config.yaml
model: "CTC audio transcriber"
dataset: "babble in 24 made-up languages, each with its own sounds, syllables and stress or tones, from a formant synthesiser"
train_examples: 39062
input: "waveform_16khz"
tokenizer: "char"
vocab_size: 55
arch: "transformer"
norm: "layernorm_no_bias"
norm_position: "pre"
hidden_act: "gelu"
mlp_ratio: 3
head_dim: 32
fused_qkv: false
bias: "all"
qk_norm: false
layer_scale_init: 0.1
parallel_block: false
inner_norm: false
wave_strides: [5, 4, 4, 2]
subsampling: 2
layers: 6
width: 384
positions: "learned"
init: "kaiming_normal"
residual_init: "none"
optimizer: "muon"
muon_scale: "match_rms_adamw"
learning_rate: 0.0039
momentum: 0.98
nesterov: false
orthogonalizer: "newton_schulz_5"
adamw_lr_other_params: 0.0023
max_grad_norm: 1.0
ema_decay: 0.999
max_steps: 7200
batch_size: 256
epochs: 47.2
lr_schedule: "cosine"
final_lr_fraction: 0.01
warmup_steps: 360
weight_decay: 0.06
adamw_weight_decay_other_params: 0.05
Rows from block 3 of a small CTC audio transcriber, named by matrix and row number. Rows with one number belong to one neuron. Each number is 500 + 25 x the weight over its row's rms, rounded and kept within 0 to 999. All counts start at 0. Numbers have three digits each. After the name is the row's rms in percent of the matrix's.
After each neuron's rows are labels from the 100 clips, of 14848, where the neuron reaches its highest value: "top examples" is what is common among them; "peak on" is the class under the peak. Only what is clearly more common there than usual is listed. The data: babble in 24 made-up languages, each with its own sounds, syllables and stress or tones, from a formant synthesiser.
# fc1: MLP up (model.blocks.3.mlp.fc1.weight, 1152x384), inputs 256-383
# fc2: MLP down (model.blocks.3.mlp.fc2.weight, 384x1152, transposed), outputs 256-383

fc1.2 095:513477458518489536539499503504478491487561487500492486535461492513519493525499530496518513480520512471535491477504539507507507518512461475550509495511513528474522510516499523548517561540512526518479495523511488490503508504534491510480537467550506479518499503486496508523500500511500477510520525450523488508495491468486468513506484501516508493481536524503479473517520511518516480526500
fc2.2 093:491503484500486489447475530496507538454517486515443485500482532546473521493515487494533519524494462480497506470487489472526495489468539544484531484480497520480514491509501504488520506464526483480493462521488470471534461497486479478505493501530527529508518497469516465479521503501478552457489537543474475436499516488464473545458470513488515473513471451467546492502510472480471478531484
top examples: /i/; /ç/; /y/; /ɔɪ/
peak on: /i/

fc1.243 108:512471505497529519508448507472487501505478484506537494489523516484490479490493468486528525531489483513496515530482500504532508461491475503510544482514534502531488523478471463536512524548528512498534475503490457515477522497515490528486502514492487478528501561499519516494483551495459476496529506486557455449548528530507532487474488507415454480495564523514526482521508497469511458512498
fc2.243 113:496481477475492496500504556457526524471462560465534497524510499512484490441509517491543487556529574532493492477499523481528523479479502510551505477535488491512523463487499476439500564453535514520486483504471479513484495477506443493479504473454509518466486491522509541524458493483506514506495505527510528494474466519498559497509487503465512535495485511531471488528522525515578503542510
top examples: prosody: stress on last syllables; /aʊ/; /y/; /oʊ/
peak on: /y/

fc1.650 101:483513503486514504503522529514508471552516445521469515492489505505505510501572436504507429481487506471458502484492484464501523470480476477489478530501474490516469479549502509518508478472481500476525545529553498496493511455535543507523481515503495543489495474541502474473519483466480500469498502494516528462511480495489463501471443460528539575521485508487510510486516505472533502468473
fc2.650 098:479494476565516546490510481476510519528496499509488514495510526520518550535522492488488508522502491501514537498435502496456461524481541462517516467508528477483533522528506461512466443534496512543525510508505456522474529495500542494511530503478511504515499518514512523513516516474441507499501476524503491530529511527525517494475506503509468482489507488504530515481518496514451486545486
top examples: /i/; /ʎ/; thin (high-pass); /ø/
peak on: /i/; /ʎ/

fc1.285 099:519503487525506560534491506459484507507521451481484537496491484491480552489482514471556508515525539536496498541450464551498504438523523461480496495497513479527513474489524470473523460532484496515547505508485480477478502511566513489521499526500498498509512493500489456530548495490475502466513483524480514488505512511493510514502488485527471500457453489534497516466540506470524506499485
fc2.285 095:462506530491509469483482455438526530492438537473532529462519471504507503503474472484492485493518531485513514488527494477518492523554507511549483506505495468459498525496477475529538534489527536454546507518496510486538524465501525510464520509451491537510535554489499482534494458508500478487509511457499471518497519481473505507507477566466514507500469508519514471496476509520491463541510
top examples: prosody: stress on last syllables; /k/; /ə/; /x/
peak on: /k/

fc1.677 098:478505507505549529459498516516471473495478503497493466492522494515500454544492504480491492519447496505521495532481497513465478477469518527549461505507528473500508507502485481512478489518514454531529538514511481504485467496489482536523522522488546499535490470501490501442553566541481511520484494459483455537545504479486520474481540434505511517539528509492514501471467504505515509503498
fc2.677 098:492472483490519496530476520547491500510432473487475494489532500497488464478480517495502518510513455481495488495504452519482511518496500497469534461502501538520563479474508475507507457506497517490482481528516484565503504535528514492483475528512514545477477535509516509501478506479516506506502445470503558478551506473515488508520530530458459476473449450442533529502476489537481486530500
top examples: /æ/; /ə/; /g/; /ʎ/
peak on: /ə/

fc1.627 101:495503521495469512484519485490484509467468471444495516542462535438486455514529514504482502527479474506515540510477501515483546460509497537518459515513478518515505474494518467501475494502496475505487461517515494507500510485518522529508482508488507469509506516531503499490556519511541476493447470460469494524518500513486494485538509477511493512472501543496474509516540512487525495498498
fc2.627 115:493514491511503516491511465501489490490541492508501520445479509503565454529497509493483487494450479470503524463520520486531485523518488481514459505506470499493517507518479507485482539466467474503494462530476492512509459498527477506507540504507520523546514465464526538506503490508491476485525497486501509484524470496524532463514499533529519517553529506498517492492516532478458526494534
top examples: /æ/; /z/; /tʃ/; /ɛ̃/
peak on: /æ/

fc1.282 098:547546555492437476486483486526512463461509466540476480497501492539494483521497487491520524533488515496501513461494529464456496484456488492546489473525497472492460493474500478498501530506510503507513528471494497524543509486481540454482492494474458487466556500527492524487512489464517487502569512495507504472529463534486526504473500542487487483474489549536543546528470518492489519496553
fc2.282 103:505438495506517553510503514498488513496446521449481528498517517515529421504520513464471520526507507498483469506514490497486510519527488507496489504552509527487547498509489509469434480520507516482482478523498473508474482453516535497503478489468478481449497512510498539518462486533476527498537510489531493502494468522487519528494506451457503474491497503529502508460519538506452502496488
top examples: /i/; /j/; /ɔɪ/; /ɲ/
peak on: /i/; /j/

fc1.379 104:528488484548482503529503507502545523488499499534520527504480503474500483521501505462483445507553525541459501483498517517492516485515490496482527496486475516488492506499498507431505504471470530497510485423518489503491521470520503475504512485497477519493538534453498528490525498535501474513505493479476454483508507531491530517533499491484479503489476491485487490497505489525552527473503
fc2.379 107:532485479490517503525460493495533527461503492509500484477487515476486564536504473529510516502519535513508500520516467490511473502445552509541478469507472503486508500523504520488452498516521511502523533484491494487500504513477501470496474481505519506514520490470494459484477517461475537543529506435465491518494468476537515460485469471472487479522521515500491513481470479491508521517467
top examples: /w/; prosody: tones; /ʊ/; /ɨ/
peak on: /w/

fc1.296 096:482473496541495484538498435491475467490474550542493469448510477498432492483507487468520538516549522495522503520515493487493483482489448467484576474523512548532507530529495532510553513495466511487526513491481441467468521519566477484510482515463527522540506509474496511473482501513505478532468490457527497495504479517512475512503484509470492486482468524497503499531457458489491504512525
fc2.296 106:536530541487480550529481531459483516538497530513439527513535503547477492536495525491491476503482511464499530462499484453505494527480523486488556505518468513495547510504526427519551506454485487521506514468492492535462516523516481470490441492481513514504498514503484493484471531556503527493530511487503484515508514533490508537456527528462507486468480464491472527518532567501527472458514
top examples: prosody: stress on last syllables; /k/; /y/; /k˭/
peak on: /y/

fc1.554 100:463523488548523501537527478461478523517491464513481508466498505476507552456510458494512540481480479478477470469524520470492505508444530540502478523474477509479522503527512527467515558481505469496498455476502481464522496519518510506491502530485522520494490486465501514471526502477511494503490504531553475508503491483513480518512499508498521509487519481491499489472489449510492523546544
fc2.554 105:518467521513484509502531535501474555496531525492536469505500477499495491502472496496511505530518540517477480523503473484498518504492467543512501474470505504507472516484486453479478477520452504446518503505491496530487546506517449497500496512557478486481540522496507524490496521484495530544477535454452498483545509506488478449514484479497475487542515491490505509486511504504511538488434
top examples: /w/; /ʊ/; /ɪ/; /ʒ/
peak on: /w/

fc1.540 108:532474480476530516516496472516495504505536516465527531464530538500476468473559473465537495500492484503492480503486499456511492493506525429489501486541492499494502500526469485475510518486511471534494531493473491506486486523531487507488514499504514467528526487478577494489486524470544445501461529524451521539481535493509533484455486542453533527511467520516480498502521525457484554517554
fc2.540 101:479511497488476520507473533533446466502490488527518461559548518489533539509515485491479513521539455502489505507487486513553496508530467486529474532513513488469465520532520502511485490460503553466501487500521523536521535527472491505495488510518483502502492494469479498485482541508483519494522480527523506526516470473494530487513515476511525524495497467468573494495482509492489541484516
top examples: /i/
peak on: /ç/

fc1.224 079:534516455518487533545469509473525483505474517487524518520473531450507526545501511480470529534521499480477485505500520492504511468507525520524532477509502474536543512479507522480505510481492500569478526466484495472507495486490481506504505493495517502506541486506487515467500451511474464520505507461498495508529508475556513480504436514491483500541475493496518477507539502484485501450507
fc2.224 079:525505557473475535524498499532485467481533518496501500511510486573509531522512484496479542459542459488487496478471510499464513515533515467517470506482487534514506472524510542549508491486476443464488484560504518525485510524501528505520488460506507498531534496498487484485517519498512484485535506538471536497496509465514500525462492506495489485517479540532499479498534490507452496501525
top examples: /æ/
peak on: /æ/

fc1.358 106:531491498475548541487545458495496525499506477554451536488528523484437492439535445507499494519481484502527472495475502490540478465470519486497521516513512496492521515513501485479500475535520494544507504507480471458470497508475504507503491521524507541507516490496506492500489508546495520534477554473513542517538506477456510499553546511502520529485480498501519478517493505508487519483490
fc2.358 111:500436477507493521511510546531519493477484481458510502529521494488463558466489509497508511510509487473489531501537503474509517478514513507475513485508509522486491525476481537462503545470490497498485548517472519501517499478554514491497493525482452514515518447513528534512487444471496541506545475538499505511477456475521467455476531475521474448467525512514498471508460510466471542496499
top examples: /i/; /ʃ/
peak on: /i/

fc1.87 096:503479489534536519452486501505494465506513485508503470499508539503498521483518527452527463492497502503499501533494495510519466481482523490507528525469463522475467487497458546491504517492529442458531514478515506496533500513476506476526520480498463469482492502485510529523493524517465547502498500480489470510496462455519485497497520508485492480493527494519515548505518569517494520477535
fc2.87 096:500482482510488451504484497517522491526467481509550549503492520504481508516508525508487467523496473517501501448465473499460455516520488503497468508486484478498508447524510484455482529475498524472497499494515476461524516514537476526528519483511472510502458489495475516523474480521502504507460497499452501522550477507526532528498542509447457496519526528517479470507515464485510522504473
top examples: /w/; /ɨ/; /m/; /ʊ/
peak on: /w/

fc1.105 083:500496472514505523552519494510500498528509494469504517503537512534525485527525459498487458513503526483489469495479513432495488498533508483534471498518514446511490520483499520501470468525499485529495490464493510517476502523545540492537486471474479464480545486482494542517536506501478510489521502491493509510494472497476478482480510471488477488536466515524507549479531481499503488523466
fc2.105 087:506471499469483506501479559500511522487528486502509483490524462520519529508513511506480505517536506464547463510490477547433498499495503531426478553496521521524499471444526492532499489480550534463501536490498494470497494466504483510463526520532477544541485490521510504503485501527468488496510524525498520499484518463493494494530510440472492481506479523504498469508496560519481523498532
top examples: /i/; /ç/; /ɔɪ/; /ɲ/
peak on: /i/

fc1.572 104:566515511533517498475532469466505490547460522507469491465472450551498536493511477449513509489510527485492539509494512473522530496511521491540518488501498481507534450514499499516498493514467476473527492540504446488471465493519489496496486526537466485478494534495487468487516481492498532468487510489525456496482488485471510498498526486482519493524484492468497477504468502508506569468460
fc2.572 105:520526531487483514523499501485507479501494474500553543549501509487506495458496488502487505498449468469490491498517556488501502499509492471479497499463503491515505460526502462471537503473528511485521544464522539552508530494516546495454441483463551512518551469467527517461488471487519487505438484532523503528470512487449465486530500557505500472497500523511498462515530491483484495476505
top examples: /i/; /ç/; prosody: tones; /y/
peak on: /i/

fc1.250 104:517539494500464521469480479504540481537511483517512503500487503498524523527450463512528477541508504510476516476529545462537488478486490502497500537496514537517507536501489475551514475501511576479470488486520518491548478472466500505461471494470475499496489481502513510503490534494528476497477517493448520553463451466513508527529493469463500521492487518524536516461459540486478539526496
fc2.250 098:530504487499517526498490523464501520480462484490500459521495507498532469490480498465489501540455492496489473485495477490492484484539504503480470515518470520518514554480508499482483449465526488502507490520496530553514493501515523542511495521555509496503525520518536465437503530509451511512500521504514511509478486475511462560474453510500510527507534509543473501520484474450465514489485
top examples: /æ/; /oʊ/; clipping
peak on: /oʊ/

fc1.165 074:485507500501501519479479524495450494480483472464442530499514500472533491531484562516483502513518482540492464518508495521490543519458497508512520499536493506488494497500460512513501473473547453501535458492502508447491501493508491484551493518484490504471549481510525527476518485491552479493526470524493535524461500521577482515545529519521509473523464469487492490509484528479485529513499
fc2.165 077:484527497476528490476525533478511500518495525525510480513499504483461493519488461485506532506465554480519496513468468495455515460485484475498500510486492486528515495477532551471529529452463485550522475566540520466494506492478522463503458501503491531501508556489509480513473490492462492481487490528535516500469517520550455501502473479500505510505453484502493467504522507474536487547495
top examples: /æ/; /ɹ/; /ɨ/; prosody: stress on last syllables
peak on: /ɹ/; /ɨ/